A small self-supervised image encoder, trained from scratch: 5.73M parameters.
Rows from block 9 of a small self-supervised image encoder, named by matrix and row number. Rows with one number within an expert belong to one neuron, the router's apart. Each number is 50 + 15 x the weight over its row's rms, rounded and kept within 0 to 99. All counts start at 0. After the name is the row's rms in percent of the matrix's.
Before each expert's rows are labels from the 100 images, of 14848, where the router gives the expert most weight on average: "strongest on" is what is common among them. Only what is clearly more common there than usual is listed. The data: close-ups of made-up surfaces with and without defects. In brackets: how many of the 100.
# router: router (model.blocks.9.mlp.router.weight, 32x192), inputs 78-116
# up: expert up (model.blocks.9.mlp.up, 32x96x192), inputs 78-116
# down: expert down (model.blocks.9.mlp.down, 32x192x96, transposed), outputs 78-116

# expert 29
strongest on: carpet (100); no defect (83); defect: none (83)
router.29 085:28 59 49 32 44 38 47 67 19 69 48 36 72 70 69 85 32 57 22 65 45 70 67 47 15 54 32 25 80 45 74 48 15 75 33 29 31 59 66
up.14 088:82 37 53 68 43 47 16 39 68 44 23 63 57 55 37 42 49 81 57 39 35 50 64 60 74 61 47 62 41 68 36 61 46 34 55 56 48 71 35
down.14 073:53 55 26 74 51 51 78 68 54 40 60 50 24 54 48 42 44 43 61 73 36 43 75 56 20 48 44 78 36 51 22 29 63 35 58 30 35 26 54
up.15 100:56 55 37 60 38 57 14 20 77 64 47 57 46 23 38 26 45 70 63 81 66 36 51 48 57 66 70 54 40 83 57 49 34 61 32 58 56 58 54
down.15 080:24 43 04 47 51 26 42 24 63 31 70 47 66 55 67 44 25 64 56 62 55 35 41 51 33 44 25 50 49 43 64 42 46 55 57 29 56 52 49
up.16 128:41 50 50 57 60 47 58 38 39 50 19 42 52 58 36 58 46 56 50 76 61 68 44 47 46 57 53 81 51 50 43 10 55 46 30 30 47 34 18
down.16 148:52 35 52 69 78 29 64 68 42 88 31 48 60 43 48 35 53 58 34 65 71 68 32 81 64 46 52 69 74 53 42 40 55 57 34 49 37 50 22
up.17 087:47 47 40 56 68 22 37 66 47 60 69 75 69 55 64 70 80 49 27 78 43 78 36 40 44 42 19 36 54 54 67 32 26 49 47 54 37 66 48
down.17 088:45 66 48 70 15 68 53 27 46 43 53 26 36 41 47 56 19 58 56 43 62 39 58 49 53 52 63 57 22 39 50 50 76 25 43 42 58 28 59
up.18 091:49 34 42 65 43 39 44 36 30 45 19 70 36 64 50 58 48 51 55 40 61 73 55 42 76 33 63 43 49 49 22 50 73 42 62 55 36 51 25
down.18 075:38 45 33 38 23 31 42 02 65 45 47 58 40 56 30 27 26 48 51 54 67 42 28 29 41 47 50 31 48 46 53 64 66 33 53 52 73 58 48
up.19 099:50 46 33 37 70 72 60 32 74 36 56 30 33 61 46 44 45 48 71 23 45 60 50 58 27 46 52 54 36 60 56 67 71 58 34 22 48 32 55
down.19 088:43 58 25 47 64 63 61 20 66 62 28 60 52 47 25 29 66 75 61 50 54 55 42 31 74 49 44 47 35 47 52 34 49 34 35 51 25 22 41
up.20 081:62 54 48 43 30 32 37 31 49 30 29 43 54 60 46 20 70 61 47 22 84 31 49 46 90 57 73 65 45 70 41 73 63 30 29 92 50 58 38
down.20 080:53 42 44 34 38 32 46 28 83 32 54 56 49 53 48 38 49 40 52 59 57 36 48 65 32 54 44 61 39 51 51 15 59 32 47 33 66 34 39
up.21 091:28 34 18 53 61 33 25 49 50 59 85 29 62 33 60 49 41 37 60 70 47 22 23 35 18 28 36 39 45 67 64 30 31 51 19 37 73 43 62
down.21 093:64 65 74 62 39 56 44 64 49 60 44 22 47 54 55 52 40 46 53 16 29 33 48 50 49 54 57 27 61 42 60 76 62 52 28 64 63 55 67
up.22 100:76 54 64 20 43 64 49 46 63 53 54 43 45 59 51 56 44 55 39 47 30 45 56 57 50 52 48 39 34 40 34 46 63 45 74 55 59 73 63
down.22 098:36 70 58 59 62 70 61 71 45 63 27 54 70 52 60 48 47 32 58 91 61 58 57 64 40 72 48 52 62 44 44 49 48 49 48 18 31 31 28
up.23 075:61 59 29 61 55 44 24 40 61 22 41 79 51 52 35 35 61 50 56 48 58 52 44 38 52 40 64 46 39 58 30 30 49 46 42 48 53 46 49
down.23 073:04 49 43 54 31 40 41 33 48 37 46 60 57 52 44 47 29 29 37 34 44 53 35 46 17 45 67 51 27 52 55 45 45 38 62 51 55 61 63
up.24 093:53 38 35 40 14 38 62 36 57 30 57 65 47 78 52 39 62 23 61 49 47 63 44 58 20 52 37 44 49 45 42 13 42 57 54 45 33 42 57
down.24 109:53 55 32 37 68 20 52 62 63 51 45 51 32 58 61 43 55 50 61 83 54 58 36 45 56 19 40 57 35 59 45 20 54 35 52 43 58 24 50
up.25 124:37 44 31 46 46 40 53 51 44 56 60 44 32 37 57 43 34 39 48 81 21 23 30 38 34 28 46 59 66 57 42 25 78 50 29 36 60 51 59
down.25 103:44 54 71 52 26 64 52 18 57 74 49 42 70 60 35 44 41 61 59 22 51 55 56 49 67 65 55 41 65 44 64 71 64 56 41 96 50 62 63
up.26 091:63 46 64 28 32 72 58 35 67 44 47 44 34 59 30 38 43 69 48 52 53 67 61 48 80 70 52 52 29 53 42 45 50 35 59 72 67 57 54
down.26 074:45 63 54 51 65 72 53 41 24 49 31 49 60 38 24 55 45 35 64 60 30 62 36 58 21 90 61 66 33 12 58 40 48 47 52 10 14 46 14
up.27 072:47 52 33 86 72 28 47 67 40 54 33 31 63 59 55 43 47 30 49 50 46 67 42 78 25 19 56 20 47 49 42 60 52 39 41 22 38 70 51
down.27 081:44 45 67 52 43 82 52 38 40 43 70 36 18 55 60 81 29 46 41 43 27 40 53 48 40 40 80 53 34 45 43 65 42 22 54 29 76 43 84
up.28 077:64 45 41 69 50 63 29 15 65 36 40 41 25 36 30 26 29 56 69 45 48 44 32 54 56 46 60 48 14 63 44 42 50 39 56 47 58 57 59
down.28 077:22 45 04 37 41 56 60 25 52 28 32 67 79 64 42 25 39 37 45 31 52 59 62 36 40 43 25 33 44 43 59 39 35 47 59 65 33 51 39
up.29 095:21 59 35 49 76 41 37 72 41 60 49 65 74 61 57 62 57 28 58 91 31 42 62 24 18 18 30 63 53 51 46 30 42 68 40 36 45 43 56
down.29 093:41 51 83 58 35 54 41 51 63 33 51 38 49 43 59 61 26 47 45 26 35 34 65 19 39 56 57 32 40 39 38 75 57 49 59 52 57 50 66
up.30 090:57 46 51 41 54 36 55 90 26 63 56 53 69 61 57 69 62 37 24 58 28 53 54 64 32 58 56 47 47 34 28 50 39 53 52 40 36 60 67
down.30 091:59 63 76 35 56 81 50 75 37 43 55 31 38 45 64 76 41 20 45 54 25 44 61 36 58 53 63 54 29 60 50 52 53 44 33 40 80 46 66
up.31 094:39 41 36 49 58 35 63 67 26 54 44 41 50 78 51 58 53 22 42 68 27 52 38 32 28 19 48 52 36 57 44 15 59 50 47 27 41 45 65
down.31 092:41 52 67 59 33 58 54 52 37 16 53 39 69 52 41 57 50 35 32 29 23 37 52 38 62 53 54 61 36 45 32 59 52 43 60 52 69 46 57
up.32 095:62 61 72 61 63 33 57 60 42 59 62 76 72 62 49 63 68 45 22 90 65 97 46 64 43 61 35 52 71 46 56 60 39 54 42 42 32 70 49
down.32 086:56 53 49 40 48 81 45 55 51 44 50 23 25 45 39 73 44 41 34 63 48 39 49 48 51 57 70 60 06 54 45 34 60 42 40 62 57 29 72

# expert 21
strongest on: leather (100); smear (41)
router.21 092:20 49 44 26 45 36 61 60 29 67 54 49 48 64 73 52 53 42 59 75 54 40 61 39 27 67 44 54 64 24 48 28 60 57 32 46 48 40 57
up.7 090:55 43 64 83 31 50 22 32 43 77 40 80 50 41 68 35 81 57 68 68 54 60 44 39 61 54 24 56 61 51 75 49 37 41 47 51 45 69 32
down.7 113:56 38 64 45 53 54 82 50 61 57 21 61 11 48 49 40 53 52 49 60 27 48 56 43 60 43 34 18 44 49 42 33 52 62 55 53 58 67 76
up.8 107:86 30 64 60 47 50 25 40 84 41 58 57 40 44 45 35 59 34 50 51 26 77 69 61 49 60 18 21 48 53 47 37 29 57 62 55 54 49 26
down.8 093:84 34 64 42 54 58 31 69 56 56 58 58 28 32 71 50 51 35 25 61 39 32 52 27 65 47 45 48 52 55 32 42 69 37 66 56 66 58 45
up.9 098:63 38 45 59 70 55 17 36 67 57 42 40 43 61 67 37 60 67 62 80 40 52 29 56 37 36 13 21 46 46 61 46 44 48 56 39 74 51 30
down.9 103:78 24 76 79 38 29 58 60 39 51 43 54 30 70 50 39 36 49 52 58 63 51 63 67 50 42 43 44 49 51 53 61 56 63 51 63 24 81 66
up.10 100:62 28 73 65 49 50 46 31 64 34 42 44 31 19 49 42 54 75 52 35 38 46 59 85 71 64 72 41 42 54 29 57 52 59 69 68 67 40 42
down.10 102:44 75 41 40 48 52 39 38 45 56 63 66 53 66 32 45 53 48 73 36 76 50 54 64 23 45 41 41 68 26 68 87 60 55 60 52 62 45 44
up.11 094:73 38 71 79 56 37 45 53 57 70 36 70 61 47 40 48 49 79 33 44 35 66 66 53 81 67 50 51 68 57 40 50 32 44 64 62 62 63 27
down.11 076:34 89 52 57 78 67 27 45 49 50 63 63 67 50 84 47 58 77 33 77 76 62 57 53 50 35 58 58 65 58 48 33 67 39 63 26 33 23 32
up.12 091:52 45 41 69 45 50 61 35 64 38 23 68 48 52 17 43 84 64 74 29 37 63 44 51 57 51 63 27 43 71 50 62 44 44 49 52 37 69 59
down.12 098:47 56 50 70 52 35 33 53 43 61 59 31 68 49 58 40 48 52 42 33 41 44 18 42 58 41 42 44 28 15 44 70 39 56 65 69 47 30 51
up.13 101:38 55 55 62 64 53 54 63 58 50 51 72 68 46 44 38 63 60 51 50 45 77 37 45 63 39 25 26 52 72 62 56 28 31 56 57 36 48 30
down.13 095:32 54 61 68 85 69 59 82 43 40 56 75 62 77 50 63 73 75 40 41 59 67 35 49 44 78 48 21 47 23 44 47 41 31 38 31 37 52 44
up.14 100:49 31 50 73 72 48 41 50 31 39 32 53 49 33 64 40 62 54 55 74 29 82 60 48 54 70 34 48 28 53 63 46 24 58 55 50 45 67 30
down.14 113:49 40 55 53 52 52 55 70 42 74 50 47 31 31 31 63 57 49 37 61 48 42 57 60 54 62 42 62 56 64 48 40 57 81 28 86 45 80 73
up.15 096:45 46 34 44 50 60 65 26 43 47 32 51 49 30 46 78 50 75 56 45 47 57 73 69 49 51 80 25 48 39 32 62 43 59 77 63 49 53 47
down.15 100:50 67 38 48 43 68 45 25 47 49 50 34 76 48 24 24 48 48 71 23 63 57 60 56 32 34 38 22 42 00 52 49 64 29 59 61 72 48 55
up.16 099:57 34 61 42 43 56 44 16 57 39 30 76 46 69 33 60 83 55 51 43 45 55 61 43 55 48 40 38 57 51 38 31 57 39 70 75 58 90 58
down.16 111:53 36 49 57 82 58 51 63 56 55 37 50 36 30 54 21 44 43 40 91 62 32 44 35 57 40 21 50 35 59 24 36 42 62 52 40 74 44 46
up.17 079:70 35 81 91 36 45 43 30 75 42 44 69 49 62 24 52 74 68 51 58 56 67 70 52 62 76 40 41 52 55 57 56 35 60 72 59 40 77 44
down.17 080:30 80 25 43 49 71 43 52 73 49 50 71 69 47 40 34 76 47 81 55 73 50 66 72 39 41 29 43 53 49 82 39 25 62 44 53 48 56 62
up.18 093:62 42 80 38 42 51 56 50 64 60 30 81 50 43 47 42 83 74 38 29 45 55 64 36 70 41 39 57 66 58 51 56 41 42 67 61 69 59 45
down.18 093:67 59 54 50 71 56 59 40 43 60 41 80 27 60 57 70 41 75 41 35 78 68 53 64 53 48 14 32 39 37 47 38 35 34 39 37 49 64 79
up.19 091:50 50 91 67 22 55 43 37 51 59 40 72 32 31 38 59 58 81 54 25 53 40 57 66 73 68 45 29 41 41 47 73 61 46 79 67 62 53 50
down.19 087:52 24 59 39 45 58 46 59 69 68 43 59 41 68 61 28 41 37 41 63 57 49 50 25 57 53 29 39 40 34 42 31 46 52 68 76 51 71 50
up.20 117:34 36 19 57 80 45 63 37 68 38 47 56 50 52 75 36 55 41 28 85 52 62 35 46 45 26 33 44 38 64 43 49 35 50 46 42 58 43 60
down.20 113:67 44 67 29 38 57 45 46 48 62 55 53 54 53 55 34 35 53 48 40 70 72 69 79 52 64 75 58 70 46 44 67 58 41 78 51 34 62 39
up.21 101:51 49 61 64 40 43 38 56 57 57 43 58 61 40 52 48 77 52 42 66 75 67 43 41 56 57 09 34 57 70 65 51 29 54 46 47 32 55 26
down.21 104:56 56 59 39 62 46 39 52 47 67 45 44 29 37 42 44 24 58 34 71 58 33 28 52 44 41 38 55 60 59 38 54 47 69 58 73 59 80 73
up.22 100:54 72 64 70 64 48 45 64 72 28 65 47 37 38 45 33 57 75 49 37 58 51 33 59 58 52 53 26 32 82 21 79 62 37 67 45 86 08 47
down.22 102:42 50 17 51 38 33 31 60 73 41 62 42 37 27 67 42 45 47 36 45 59 40 43 43 49 37 36 46 30 60 43 65 48 34 28 63 38 45 19
up.23 094:59 40 61 47 31 45 56 65 22 56 45 53 64 43 47 65 53 57 38 27 27 77 73 65 75 54 63 32 54 53 44 47 12 49 60 72 48 73 48
down.23 095:50 73 23 63 50 48 52 33 57 57 59 32 69 24 36 31 41 72 67 48 65 53 53 61 39 24 53 41 52 33 68 66 58 33 29 64 64 46 62
up.24 093:53 46 42 74 31 31 52 30 73 41 26 69 60 62 45 44 42 78 50 32 75 42 59 62 60 43 60 44 42 55 27 65 55 48 62 55 33 69 33
down.24 079:39 61 56 48 35 51 22 59 32 53 12 34 36 74 30 42 64 39 47 11 34 57 37 66 58 49 61 46 59 31 57 53 52 36 62 44 51 46 50
up.25 120:51 37 34 45 58 45 43 48 68 21 63 53 50 55 75 44 38 33 49 58 22 69 64 51 53 68 47 42 15 66 54 44 27 61 46 37 07 46 51
down.25 125:53 50 41 44 53 46 59 44 44 40 50 67 27 44 52 45 33 71 54 63 34 58 36 53 48 57 59 33 34 51 10 41 43 82 62 43 23 54 38

# expert 16
strongest on: wire mesh (100); bright spot (28)
router.16 101:41 85 54 77 51 46 21 64 24 64 49 45 65 36 48 50 25 57 35 73 65 41 62 58 82 53 45 54 64 34 73 49 66 52 58 65 62 27 35
up.0 067:30 49 63 68 78 74 65 57 43 47 21 51 35 54 40 85 46 82 66 41 37 21 66 56 84 49 65 57 47 74 49 66 56 55 47 56 38 43 56
down.0 071:67 36 36 57 65 72 28 44 78 76 61 23 48 47 19 62 60 36 61 37 57 54 74 34 26 48 66 29 44 63 32 49 43 49 65 22 31 44 52
up.1 080:52 25 43 41 57 52 55 29 53 24 54 69 65 70 36 21 66 63 60 38 50 60 69 55 53 58 41 49 45 72 38 41 22 62 53 61 42 78 60
down.1 066:66 74 66 57 43 58 68 69 51 48 75 57 54 69 67 53 52 17 33 49 60 40 56 55 78 24 58 64 57 39 31 56 32 77 38 43 48 78 71
up.2 093:54 59 68 35 62 62 59 37 66 51 54 56 42 27 14 52 46 94 60 10 22 32 63 50 55 66 69 33 38 70 49 62 56 64 65 62 67 50 71
down.2 083:67 81 69 96 41 36 26 52 45 67 58 35 64 37 73 33 48 49 38 59 65 44 61 44 79 40 38 42 75 50 44 60 49 53 39 31 41 33 31
up.3 117:29 39 28 49 77 27 24 51 27 63 47 62 72 44 72 54 45 67 34 75 44 54 78 43 63 35 29 10 63 56 62 78 56 61 66 72 42 48 62
down.3 114:37 54 55 46 25 73 89 59 57 31 43 48 35 69 46 47 72 31 31 73 41 42 21 40 01 58 69 75 45 60 52 23 56 38 51 39 47 83 46
up.4 082:55 30 51 40 28 82 66 33 42 33 58 58 35 56 41 28 57 37 60 16 30 53 60 30 68 55 61 67 60 79 51 28 39 45 62 64 51 70 67
down.4 069:45 49 49 16 58 44 63 46 44 63 66 76 44 72 56 53 28 45 46 38 23 71 29 39 66 34 41 57 41 54 70 55 44 56 23 56 52 85 49
up.5 082:41 74 42 74 63 33 52 72 19 77 57 31 63 27 56 55 26 66 56 59 58 42 63 47 75 50 42 41 42 51 53 51 57 52 41 63 64 43 46
down.5 082:35 24 43 61 80 77 65 62 56 71 56 53 42 68 58 66 74 48 49 39 43 82 59 36 01 46 53 46 83 30 35 54 49 53 37 27 27 63 52
up.6 105:50 51 37 48 31 28 19 60 51 41 66 44 48 37 75 38 31 64 55 48 44 30 46 48 91 39 44 50 25 70 47 61 65 44 30 76 59 52 49
down.6 095:39 46 54 50 55 71 90 41 31 49 30 53 58 63 47 57 59 52 36 56 39 74 59 65 12 78 49 49 69 36 62 47 22 57 60 49 33 86 34
up.7 099:29 61 38 52 47 47 65 55 28 75 31 60 64 62 55 66 54 42 59 73 52 53 69 22 59 48 25 47 56 27 75 30 68 58 35 37 60 42 55
down.7 087:28 51 34 50 61 61 33 51 70 51 63 46 57 44 45 56 73 43 40 44 55 55 36 30 29 67 51 41 60 34 33 74 47 32 54 39 22 57 31
up.8 125:46 44 60 58 48 57 39 38 46 38 40 52 73 59 07 45 62 71 70 55 63 57 80 54 65 77 67 56 39 75 43 57 43 24 45 64 50 49 43
down.8 102:39 29 36 41 39 34 29 41 34 47 38 73 60 64 34 38 39 68 67 61 47 62 72 18 39 64 46 28 42 57 53 42 52 45 65 70 58 45 36
up.9 105:44 54 35 33 66 41 40 67 30 78 50 58 73 54 53 57 41 77 32 63 56 60 83 39 67 32 17 07 59 54 81 66 52 63 72 77 59 52 46
down.9 097:33 60 60 59 52 74 74 50 63 57 41 60 40 67 53 39 64 34 53 61 43 45 52 43 08 75 64 65 53 51 47 19 48 30 35 25 35 80 34
up.10 113:56 52 79 49 36 67 99 53 53 52 45 57 58 78 48 47 65 44 37 21 41 71 31 57 48 56 53 52 68 18 57 22 48 48 60 21 43 59 48
down.10 119:74 56 51 44 52 30 58 36 53 33 57 58 33 78 55 33 24 26 58 55 49 50 52 76 68 57 50 74 49 87 37 33 30 43 68 47 70 51 50
up.11 087:43 65 57 62 70 51 33 63 46 63 53 35 68 22 45 68 36 81 79 48 51 14 76 50 70 43 58 44 21 70 56 75 66 60 56 53 60 33 63
down.11 086:21 27 41 53 45 77 46 55 59 72 44 42 54 53 53 73 50 54 68 29 48 77 55 36 17 55 65 52 63 36 11 35 41 73 61 32 31 39 50
up.12 094:54 68 51 59 66 67 52 51 53 42 64 22 42 25 33 71 38 61 65 45 33 17 45 65 55 68 78 46 47 73 45 68 70 46 61 52 65 44 31
down.12 085:48 25 52 50 30 54 48 34 73 71 51 46 34 65 43 73 44 55 77 23 40 57 75 55 30 49 72 43 29 38 42 33 73 58 61 37 40 47 66
up.13 095:71 31 55 44 35 80 60 26 93 15 47 57 29 69 42 34 45 67 60 14 37 27 38 49 68 76 72 65 51 40 44 40 47 61 59 49 73 48 51
down.13 089:58 79 64 52 40 28 44 50 65 57 60 64 46 23 25 49 49 57 48 77 38 38 65 68 65 85 37 43 62 53 44 36 41 37 37 40 37 27 52
up.14 106:42 47 14 63 63 37 37 51 47 49 66 90 70 42 63 31 49 66 36 55 63 70 66 26 46 41 08 17 60 47 74 65 53 41 50 52 41 44 59
down.14 110:73 74 51 36 64 38 66 53 42 26 65 60 55 53 73 25 47 69 31 81 55 36 44 40 57 60 28 72 52 63 57 49 43 33 40 46 50 36 42
up.15 104:58 40 62 24 29 59 64 17 81 42 35 43 18 62 39 56 47 60 43 26 33 41 37 60 38 56 73 41 53 54 51 52 65 78 72 71 63 46 75
down.15 093:45 64 56 56 61 41 47 40 80 55 75 40 51 22 35 38 35 58 57 65 61 39 64 88 79 75 51 61 42 50 54 49 25 50 55 45 30 48 58
up.16 103:69 30 55 32 00 57 58 21 83 19 53 56 29 73 28 48 42 34 43 30 53 37 31 79 46 43 76 63 61 51 29 44 65 59 71 60 54 54 66
down.16 102:52 82 72 39 41 45 56 35 72 45 67 50 37 37 22 31 62 48 57 72 55 52 63 86 65 73 52 46 51 67 38 47 49 53 59 40 26 29 60
up.17 081:29 57 64 40 41 56 53 54 53 39 59 49 50 65 54 33 55 27 60 39 55 78 41 45 20 49 50 67 61 55 45 01 43 30 36 30 20 90 70
down.17 094:54 69 53 46 34 58 61 49 58 45 45 62 53 86 54 52 50 30 23 06 57 73 64 70 46 54 55 63 38 39 67 19 38 39 42 15 17 86 51
up.18 084:43 47 51 49 58 57 82 51 67 63 39 44 18 38 50 57 52 32 71 67 40 28 37 51 43 45 70 78 66 16 28 26 68 65 36 45 49 32 59
down.18 076:59 43 40 62 47 58 25 48 75 60 79 32 44 38 53 57 51 65 36 35 55 54 59 46 46 48 61 40 57 31 24 71 32 34 43 54 36 46 30

# expert 8
strongest on: woven cloth (100); no defect (51); defect: none (51); smear (29)
router.8 107:74 37 34 46 40 77 53 33 59 47 39 66 72 54 45 51 50 41 76 74 20 58 84 56 51 57 38 51 46 48 69 37 44 68 51 59 35 56 57
up.0 084:43 64 08 39 64 67 43 31 61 26 48 44 57 68 35 43 63 48 60 60 44 21 64 37 00 53 66 54 37 66 47 41 42 48 28 70 45 60 52
down.0 080:45 40 27 41 27 45 37 52 61 31 44 74 46 60 49 34 55 47 76 41 46 64 73 54 22 49 37 65 17 60 58 36 41 60 68 30 56 40 45
up.1 109:33 57 26 52 60 59 28 66 50 62 29 81 74 67 49 40 41 47 44 47 73 61 58 52 38 50 50 48 64 44 46 44 34 01 40 40 49 72 26
down.1 097:63 26 56 43 55 73 56 43 59 58 64 47 54 61 64 62 29 37 68 49 41 52 78 74 34 62 40 73 25 28 56 38 28 69 69 56 53 71 78
up.2 098:33 74 31 63 59 64 25 58 34 61 24 43 65 33 52 40 46 46 52 44 70 36 34 56 41 37 66 46 49 49 44 68 54 53 37 49 66 63 54
down.2 089:74 30 61 40 67 46 57 50 25 54 62 67 56 44 54 45 68 69 78 40 62 55 65 82 60 69 50 88 46 68 37 41 32 45 74 50 37 42 34
up.3 107:44 32 49 51 73 51 55 46 49 65 36 52 49 55 82 36 56 34 46 71 34 80 52 56 48 73 22 42 50 34 61 49 23 58 47 15 35 62 33
down.3 093:04 67 35 55 39 40 53 50 58 70 41 51 74 57 42 26 33 58 53 48 70 63 50 51 34 47 24 55 59 54 88 63 43 39 53 35 35 61 44
up.4 102:62 70 73 62 17 44 54 54 47 47 75 58 54 58 76 66 43 34 32 51 62 45 50 51 56 58 59 41 48 24 32 61 80 59 71 66 49 27 53
down.4 109:62 39 63 74 65 54 52 84 26 38 72 40 46 41 81 59 50 41 33 64 46 54 41 54 55 54 58 30 42 49 35 58 54 62 68 47 40 65 36
up.5 102:54 71 44 44 52 56 58 58 54 33 70 23 41 45 29 47 29 51 49 31 53 55 29 70 34 54 58 11 36 51 34 76 41 42 51 32 37 44 42
down.5 095:37 84 45 69 42 44 46 63 57 61 51 36 72 38 40 63 36 44 44 54 71 37 12 55 36 31 54 32 48 19 23 55 59 24 35 53 46 35 45
up.6 121:45 55 56 23 46 57 35 45 60 59 34 44 60 71 27 50 56 67 67 22 50 45 52 57 48 56 58 31 50 67 45 51 35 39 61 59 46 61 41
down.6 110:60 28 49 36 51 42 40 51 81 50 56 70 53 53 43 68 26 61 40 50 58 45 57 70 64 56 38 71 33 51 86 30 47 21 45 55 56 68 63
up.7 079:32 43 24 47 59 54 23 51 53 55 73 34 21 34 53 25 48 50 70 52 66 29 43 41 16 40 56 52 43 77 45 35 57 41 46 60 69 35 61
down.7 073:57 30 33 35 33 63 42 40 62 38 33 50 50 53 80 40 48 59 86 40 43 67 74 57 29 76 34 57 35 51 53 60 29 71 71 45 60 47 67
up.8 088:55 64 48 49 43 23 30 55 67 19 70 53 78 62 54 51 53 48 30 35 70 37 64 59 50 55 57 74 78 57 44 59 47 61 57 68 38 33 44
down.8 095:43 85 71 30 52 32 49 53 36 55 47 25 46 50 37 69 45 49 36 61 55 48 08 59 57 39 67 44 55 42 24 77 57 59 46 46 44 60 26
up.9 110:59 29 65 59 59 49 29 51 41 53 44 62 60 69 60 31 72 46 50 63 45 56 80 28 79 71 48 79 62 60 58 30 64 64 55 67 55 48 58
down.9 096:49 71 56 61 15 67 56 81 63 61 52 58 50 70 68 77 27 55 25 29 60 39 31 43 40 30 34 13 61 35 59 69 51 51 51 42 53 63 61
up.10 092:31 62 32 56 64 29 63 58 31 53 77 42 25 34 64 43 31 21 42 67 54 77 22 05 51 17 42 52 38 44 37 38 83 48 41 47 55 27 31
down.10 113:66 77 48 45 55 40 50 82 26 49 61 46 21 36 65 62 60 45 40 57 59 45 17 58 49 43 50 48 90 57 22 61 61 23 56 44 58 41 43
up.11 096:59 61 42 55 42 64 30 50 64 39 42 51 50 58 10 59 54 57 61 11 48 63 62 70 73 50 81 29 30 66 43 83 45 53 76 75 43 65 57
down.11 095:80 55 25 37 51 41 34 51 61 37 55 79 49 38 29 39 42 59 57 54 50 61 39 54 48 42 45 52 53 59 29 48 47 37 75 53 63 35 62
up.12 085:40 63 69 64 49 30 45 64 20 33 45 41 59 38 54 49 23 67 07 44 56 63 31 40 69 16 41 49 52 52 12 61 47 47 60 52 73 18 36
down.12 066:40 38 39 36 21 39 23 17 57 40 46 58 55 43 29 29 11 48 78 51 47 45 55 75 53 51 51 21 49 78 51 48 63 68 25 71 62 48 39
up.13 087:37 85 55 80 64 43 62 59 35 46 42 25 29 26 33 67 34 67 38 48 66 33 26 51 65 43 60 36 53 42 25 82 63 44 18 18 57 33 40
down.13 084:63 24 83 55 35 71 72 36 50 58 59 72 55 49 78 59 50 49 40 66 36 50 89 42 42 54 35 40 07 60 92 33 62 81 55 34 69 64 60
up.14 105:35 44 41 59 59 36 64 67 37 58 69 17 25 44 78 53 35 46 43 74 61 66 20 04 48 17 37 58 48 42 49 43 74 66 45 48 71 38 41
down.14 121:52 71 43 58 56 51 57 61 28 65 73 38 19 34 60 55 43 44 40 72 53 29 16 50 26 39 37 68 57 40 27 52 79 30 54 49 47 44 36
up.15 106:56 46 34 28 43 65 33 44 59 44 54 51 30 68 52 67 34 46 59 28 39 40 60 54 41 23 62 47 60 67 50 63 67 64 86 65 58 42 58
down.15 103:80 20 39 26 43 60 42 35 59 37 32 63 41 54 51 62 42 59 85 22 27 55 64 41 52 32 44 62 26 73 68 21 46 44 68 50 76 41 77
up.16 096:31 69 29 60 49 44 48 58 25 72 10 55 60 19 65 40 64 43 49 43 79 32 57 51 41 34 70 61 63 71 62 52 41 51 44 55 61 55 45
down.16 089:55 43 61 50 53 69 54 50 23 49 53 64 37 44 47 59 60 37 79 48 74 64 66 67 37 64 48 77 68 52 43 62 30 43 49 31 29 58 54
up.17 090:61 59 61 47 20 26 26 51 51 50 52 56 79 55 75 45 69 46 42 64 72 46 70 67 52 52 42 53 70 64 56 60 37 54 42 73 42 68 43
down.17 083:59 56 48 39 62 34 63 51 19 72 70 40 31 44 44 65 66 39 38 65 47 53 59 70 43 82 48 78 44 48 55 37 55 47 54 46 12 74 40
up.18 085:53 61 38 65 60 46 34 60 69 23 50 36 45 37 31 33 45 42 59 43 82 18 42 74 47 48 81 73 56 75 28 69 43 25 66 52 38 22 41
down.18 081:34 54 77 50 72 63 52 79 35 59 74 28 71 57 46 32 40 45 48 71 34 27 00 61 48 30 56 50 71 46 45 73 34 45 36 37 33 51 39